Weights of a small segmentation model: held-out accuracy 97%.
Rows from block 8 of a small segmentation model, named by matrix and row number. Rows with one number belong to one neuron. Each number is 50 + 10 x the weight over its row's rms, rounded and kept within 0 to 99. All counts start at 0.
After each neuron's rows are labels from the 100 images, of 14976, where the neuron reaches its highest value: "lies over" is the class under the peak; "strongest on" is what is common among them. Only what is clearly more common there than usual is listed. The data: renderings of 100 made-up gadgets, each built of a few solids, in any pose. In brackets: how many of the 100.
# fc1: MLP up (model.blocks.8.mlp.fc1.weight, 320x160), inputs 0-53
# fc2: MLP down (model.blocks.8.mlp.fc2.weight, 160x320, transposed), outputs 0-53

fc1.216:43 65 58 37 55 41 34 59 33 38 51 41 47 52 59 34 51 34 59 57 55 42 74 67 58 58 54 47 38 41 55 51 48 55 50 60 47 47 55 57 35 51 60 47 48 57 50 35 55 54 52 44 68 42
fc2.216:34 62 46 44 55 39 69 58 54 69 41 53 62 56 60 55 57 58 39 33 50 55 47 36 36 47 47 80 44 53 43 36 53 76 57 72 50 53 36 34 64 46 44 55 58 55 42 41 52 53 36 51 51 49
lies over: second colour (72)
strongest on: yellow (31)

fc1.133:59 60 40 60 57 53 31 60 50 55 60 42 52 58 37 52 42 38 59 59 46 50 61 57 44 41 53 54 39 55 59 49 57 39 43 37 36 60 39 34 72 41 44 47 44 54 51 52 43 45 57 42 58 63
fc2.133:40 36 51 64 59 45 56 47 36 61 41 41 70 54 58 60 50 41 46 62 59 53 56 53 55 68 66 37 59 50 60 65 49 43 62 53 30 59 59 53 53 42 49 52 47 83 51 56 52 56 64 40 38 49
lies over: main colour (55)
strongest on: has a torus (69)

fc1.284:47 56 61 60 26 53 60 55 71 60 46 37 43 55 60 30 47 65 58 47 24 52 46 59 49 44 55 45 60 42 53 27 46 54 54 45 33 49 46 60 53 45 58 47 23 29 35 61 55 42 49 41 59 51
fc2.284:53 43 42 30 45 63 54 31 35 71 47 38 65 46 38 63 42 53 42 48 60 30 57 33 39 34 38 51 51 55 49 44 50 54 45 52 45 44 50 53 42 61 37 69 56 55 69 45 53 51 40 54 51 50
lies over: second colour (57)
strongest on: teal (39)

fc1.288:54 64 68 49 50 53 56 53 46 67 51 58 49 38 48 41 55 40 63 48 37 29 46 51 44 52 59 43 40 35 60 38 53 32 47 59 59 42 54 43 58 38 65 33 58 44 41 64 46 42 47 30 54 48
fc2.288:42 64 65 50 50 52 61 55 35 40 57 54 57 44 53 51 51 42 36 51 50 35 41 48 40 48 38 62 46 45 35 55 62 56 51 38 31 39 42 52 52 41 55 42 22 39 78 53 40 61 35 58 51 32
lies over: second colour (50); main colour (48)
strongest on: black (37)

fc1.244:42 67 62 46 53 56 53 50 45 49 54 59 46 47 30 54 58 49 39 35 69 58 48 51 46 56 47 48 44 47 64 72 51 45 52 43 57 51 40 47 59 59 36 47 72 39 40 57 30 43 42 26 45 31
fc2.244:54 46 42 39 26 45 47 31 48 53 50 36 62 64 61 37 39 40 58 61 56 46 34 53 46 40 55 53 53 56 41 27 50 49 52 60 45 41 51 64 63 46 45 58 61 67 56 21 67 56 54 72 59 57
lies over: second colour (25)
strongest on: orange (27)

fc1.57:44 46 38 43 53 66 51 56 42 62 51 49 44 42 62 56 61 37 47 47 43 53 38 62 58 55 36 51 46 57 57 40 32 55 55 68 53 51 45 41 60 67 56 55 48 53 47 34 57 44 33 30 62 40
fc2.57:46 47 45 57 59 40 37 51 56 69 47 49 54 54 48 48 55 44 50 47 49 45 59 35 48 44 26 56 56 62 43 64 56 45 55 35 43 48 70 61 60 43 34 62 54 47 55 53 64 48 71 56 41 41
lies over: second colour (79)
strongest on: green (38); yellow (26)

fc1.7:47 49 27 60 59 46 55 39 60 61 51 44 52 52 68 33 52 48 40 53 62 48 46 45 43 70 33 58 58 62 43 58 76 60 45 72 39 60 54 43 46 63 43 40 53 44 41 28 47 36 50 47 54 35
fc2.7:56 52 35 32 50 45 51 52 49 47 45 33 38 39 58 42 50 48 52 62 52 46 39 42 48 55 56 36 63 46 67 45 47 41 55 49 33 39 55 49 27 51 60 61 34 61 46 57 65 70 47 71 50 55
lies over: second colour (63)
strongest on: grey (26)

fc1.286:48 54 43 47 65 42 47 35 64 62 55 64 23 55 58 50 49 57 56 61 54 47 39 59 58 42 53 40 61 37 51 64 31 70 40 57 47 45 62 53 61 41 46 62 58 40 64 59 42 55 57 39 52 56
fc2.286:45 48 55 64 49 64 29 74 52 33 49 48 48 47 38 52 43 40 49 53 51 48 37 42 45 52 37 59 56 54 45 52 47 27 48 39 40 48 42 62 46 52 57 33 52 52 35 46 37 50 51 49 61 22
lies over: second colour (46); main colour (38)
strongest on: has a torus (67)

fc1.258:47 62 43 50 38 43 51 43 20 50 42 50 52 43 55 58 48 63 57 49 49 57 40 59 51 59 52 43 28 48 48 51 41 50 53 63 67 44 54 49 42 53 44 43 54 63 58 46 59 49 44 35 47 34
fc2.258:58 53 46 35 51 50 45 40 45 66 46 44 46 59 45 41 52 24 42 42 57 42 50 44 42 52 49 66 56 37 34 46 62 60 65 63 43 41 44 53 48 34 47 48 64 66 51 27 45 63 46 61 54 61
lies over: second colour (63)
strongest on: red (38)

fc1.171:48 35 45 57 36 57 36 63 59 48 47 55 36 57 47 56 66 51 33 49 48 30 40 63 56 36 38 66 48 48 41 60 37 40 53 53 55 49 42 47 42 38 38 59 45 43 30 38 27 46 52 42 59 58
fc2.171:67 64 74 41 38 36 47 51 54 72 52 33 53 45 40 41 45 45 48 55 65 68 56 36 33 41 37 61 47 56 57 61 39 44 52 60 34 46 64 49 44 61 51 60 52 51 59 58 50 39 63 56 69 47
lies over: second colour (92)
strongest on: green (45)

fc1.127:50 46 43 63 56 56 46 75 52 60 66 44 51 55 45 56 46 49 48 54 33 51 41 67 54 57 36 51 66 38 48 41 50 54 55 45 55 59 59 47 33 47 50 65 43 38 35 48 50 36 37 50 53 57
fc2.127:53 41 33 27 57 62 43 33 47 52 56 50 55 48 47 46 44 42 62 55 64 38 39 36 27 50 46 52 49 62 43 46 44 56 44 48 42 52 50 59 57 39 47 48 64 58 48 39 61 66 66 56 73 47
lies over: second colour (33)
strongest on: green (25)

fc1.74:54 47 49 42 48 45 50 46 28 43 40 52 41 54 41 47 42 63 53 38 39 63 51 64 55 46 62 51 37 57 40 60 36 54 56 42 58 48 40 65 56 45 34 40 52 47 59 50 50 44 63 43 47 43
fc2.74:46 52 39 56 64 39 52 63 75 59 37 49 50 47 59 48 62 38 57 49 56 39 37 61 50 38 48 50 58 52 46 37 68 55 60 55 49 25 55 44 62 40 43 51 57 54 51 56 50 46 41 58 47 56
lies over: second colour (64)
strongest on: red (39)

fc1.124:35 60 48 39 32 53 54 50 49 53 46 73 49 46 40 62 71 50 46 44 30 48 65 62 34 57 31 61 32 62 39 48 35 53 48 52 39 59 34 50 45 45 49 58 38 46 54 58 51 48 55 57 53 58
fc2.124:42 61 58 23 49 55 55 46 63 60 51 52 59 49 45 61 57 46 44 54 50 38 52 32 63 39 57 31 50 41 83 58 50 38 53 45 51 62 51 50 55 64 52 55 39 44 48 57 54 51 58 40 46 50
lies over: main colour (80)
strongest on: black (33)

fc1.188:47 32 53 50 37 49 52 49 49 37 58 54 37 28 47 38 66 40 51 61 58 46 40 41 66 56 59 57 49 31 57 52 48 50 63 24 40 55 36 53 63 47 51 70 33 55 34 34 28 48 58 48 47 51
fc2.188:53 52 42 55 45 50 48 48 62 58 51 40 49 51 64 53 57 63 39 40 41 53 32 33 45 57 55 35 64 60 48 50 58 42 58 53 44 47 53 62 43 49 68 61 57 54 65 54 60 52 38 48 57 28
lies over: second colour (57)
strongest on: blue (31); teal (25)

fc1.81:41 44 76 47 32 53 66 43 50 59 60 57 52 53 62 30 47 46 54 40 52 61 53 52 35 67 57 63 64 57 51 59 54 39 41 37 51 27 69 44 37 44 45 59 65 66 30 64 39 58 61 45 55 49
fc2.81:46 32 32 50 38 36 55 63 45 52 42 42 45 52 69 62 55 49 44 56 44 51 37 44 71 37 51 42 50 70 56 56 54 61 37 46 44 63 50 62 52 64 68 46 55 39 55 28 60 65 38 43 58 54
lies over: main colour (70); second colour (28)
strongest on: has a torus (68)

fc1.94:56 44 36 55 68 56 48 43 62 42 57 49 28 54 48 40 54 60 58 34 56 58 54 48 48 37 43 51 39 64 55 56 62 45 48 34 65 45 43 56 54 50 34 43 55 55 69 45 45 63 66 57 54 58
fc2.94:66 52 51 39 40 47 42 43 62 53 56 50 46 53 45 40 32 62 56 44 56 56 49 37 38 41 57 36 42 35 50 58 45 59 51 39 66 66 46 71 46 58 36 52 46 64 46 28 45 55 52 67 56 52
lies over: second colour (36)
strongest on: white (25)

fc1.135:58 37 56 43 54 47 40 38 31 55 53 47 42 43 68 31 47 57 50 45 52 32 59 48 54 49 35 41 40 53 60 78 43 51 37 50 41 37 50 49 50 55 67 68 59 56 43 65 49 44 55 54 47 59
fc2.135:53 56 58 48 23 54 51 33 50 36 62 32 54 57 51 45 53 46 49 47 47 55 63 35 47 42 53 48 55 57 68 49 33 54 59 45 48 23 65 47 70 45 31 38 44 56 51 45 70 40 35 48 45 48
lies over: main colour (81)
strongest on: teal (59)

fc1.282:44 53 56 63 53 34 37 30 56 35 54 43 53 47 43 46 60 62 49 38 49 38 64 27 55 44 59 46 59 60 51 52 54 45 46 34 43 54 56 54 59 47 52 35 45 49 50 65 41 57 64 58 50 46
fc2.282:56 58 34 25 48 49 35 56 60 72 53 44 47 48 41 41 59 70 44 60 53 50 41 43 55 41 42 71 44 55 36 46 39 48 42 65 46 39 53 55 40 46 55 53 47 55 45 51 70 46 45 52 58 38
lies over: second colour (52)
strongest on: purple (45)

fc1.236:43 56 63 31 55 49 37 42 40 39 63 48 39 64 40 35 42 41 45 34 41 52 62 39 41 59 54 43 35 37 43 49 44 52 59 56 56 49 33 47 45 51 55 52 49 46 37 47 47 47 40 53 59 53
fc2.236:56 50 22 64 46 39 39 35 58 60 47 46 47 42 41 57 50 62 45 51 45 62 58 51 50 48 59 45 61 57 47 49 55 46 31 44 44 31 70 54 58 53 51 58 41 54 44 52 57 40 63 55 40 49
lies over: second colour (36)
strongest on: yellow (25)

fc1.40:60 51 46 28 48 43 52 53 52 67 39 53 51 37 69 48 19 52 42 44 61 52 50 43 61 49 46 60 46 55 49 60 46 51 46 61 52 65 51 48 42 53 54 60 29 61 62 36 41 45 67 28 46 46
fc2.40:65 65 48 49 55 42 49 40 64 43 40 44 50 57 36 67 55 41 64 53 46 59 35 56 40 60 57 57 70 54 43 52 39 61 34 65 38 53 58 42 43 71 39 58 42 54 39 67 47 39 31 45 57 63
lies over: main colour (88)
strongest on: green (42)

fc1.38:73 48 55 40 51 54 53 62 45 36 52 39 31 42 38 50 52 47 51 56 52 27 51 32 48 55 55 41 40 63 49 58 47 56 43 67 40 43 61 52 43 53 56 52 38 58 46 41 45 46 43 46 56 54
fc2.38:36 51 51 58 52 31 63 45 30 58 48 56 47 43 71 50 54 61 51 43 45 42 44 52 53 56 47 72 47 58 49 58 47 53 67 62 45 58 55 44 52 57 52 39 37 44 51 51 51 58 60 63 44 44
lies over: second colour (74)
strongest on: red (25)

fc1.4:57 68 50 40 58 72 58 48 49 41 31 39 49 56 28 54 56 54 52 44 42 53 51 45 56 34 54 28 51 36 59 35 63 47 39 41 63 49 41 34 35 70 40 49 65 65 59 61 55 41 57 32 46 42
fc2.4:41 47 50 71 32 42 73 53 42 57 52 56 48 47 59 60 50 60 55 49 59 43 40 47 49 65 42 62 45 52 43 57 57 49 54 55 26 42 40 55 44 48 46 56 43 35 32 49 40 54 33 69 40 52
lies over: second colour (49)
strongest on: red (38)

fc1.167:39 51 34 45 49 48 42 51 57 41 59 69 44 37 30 38 45 45 63 24 54 62 24 52 54 59 55 43 57 59 56 38 57 57 34 58 45 53 39 53 43 43 48 47 65 57 59 63 38 63 56 54 61 45
fc2.167:43 60 62 46 41 38 43 37 47 35 61 29 48 43 42 61 62 56 45 39 42 50 67 38 30 23 47 67 46 49 62 49 48 65 64 67 57 70 50 46 50 55 51 53 63 48 53 25 43 37 49 42 40 35
lies over: second colour (56)
strongest on: blue (41)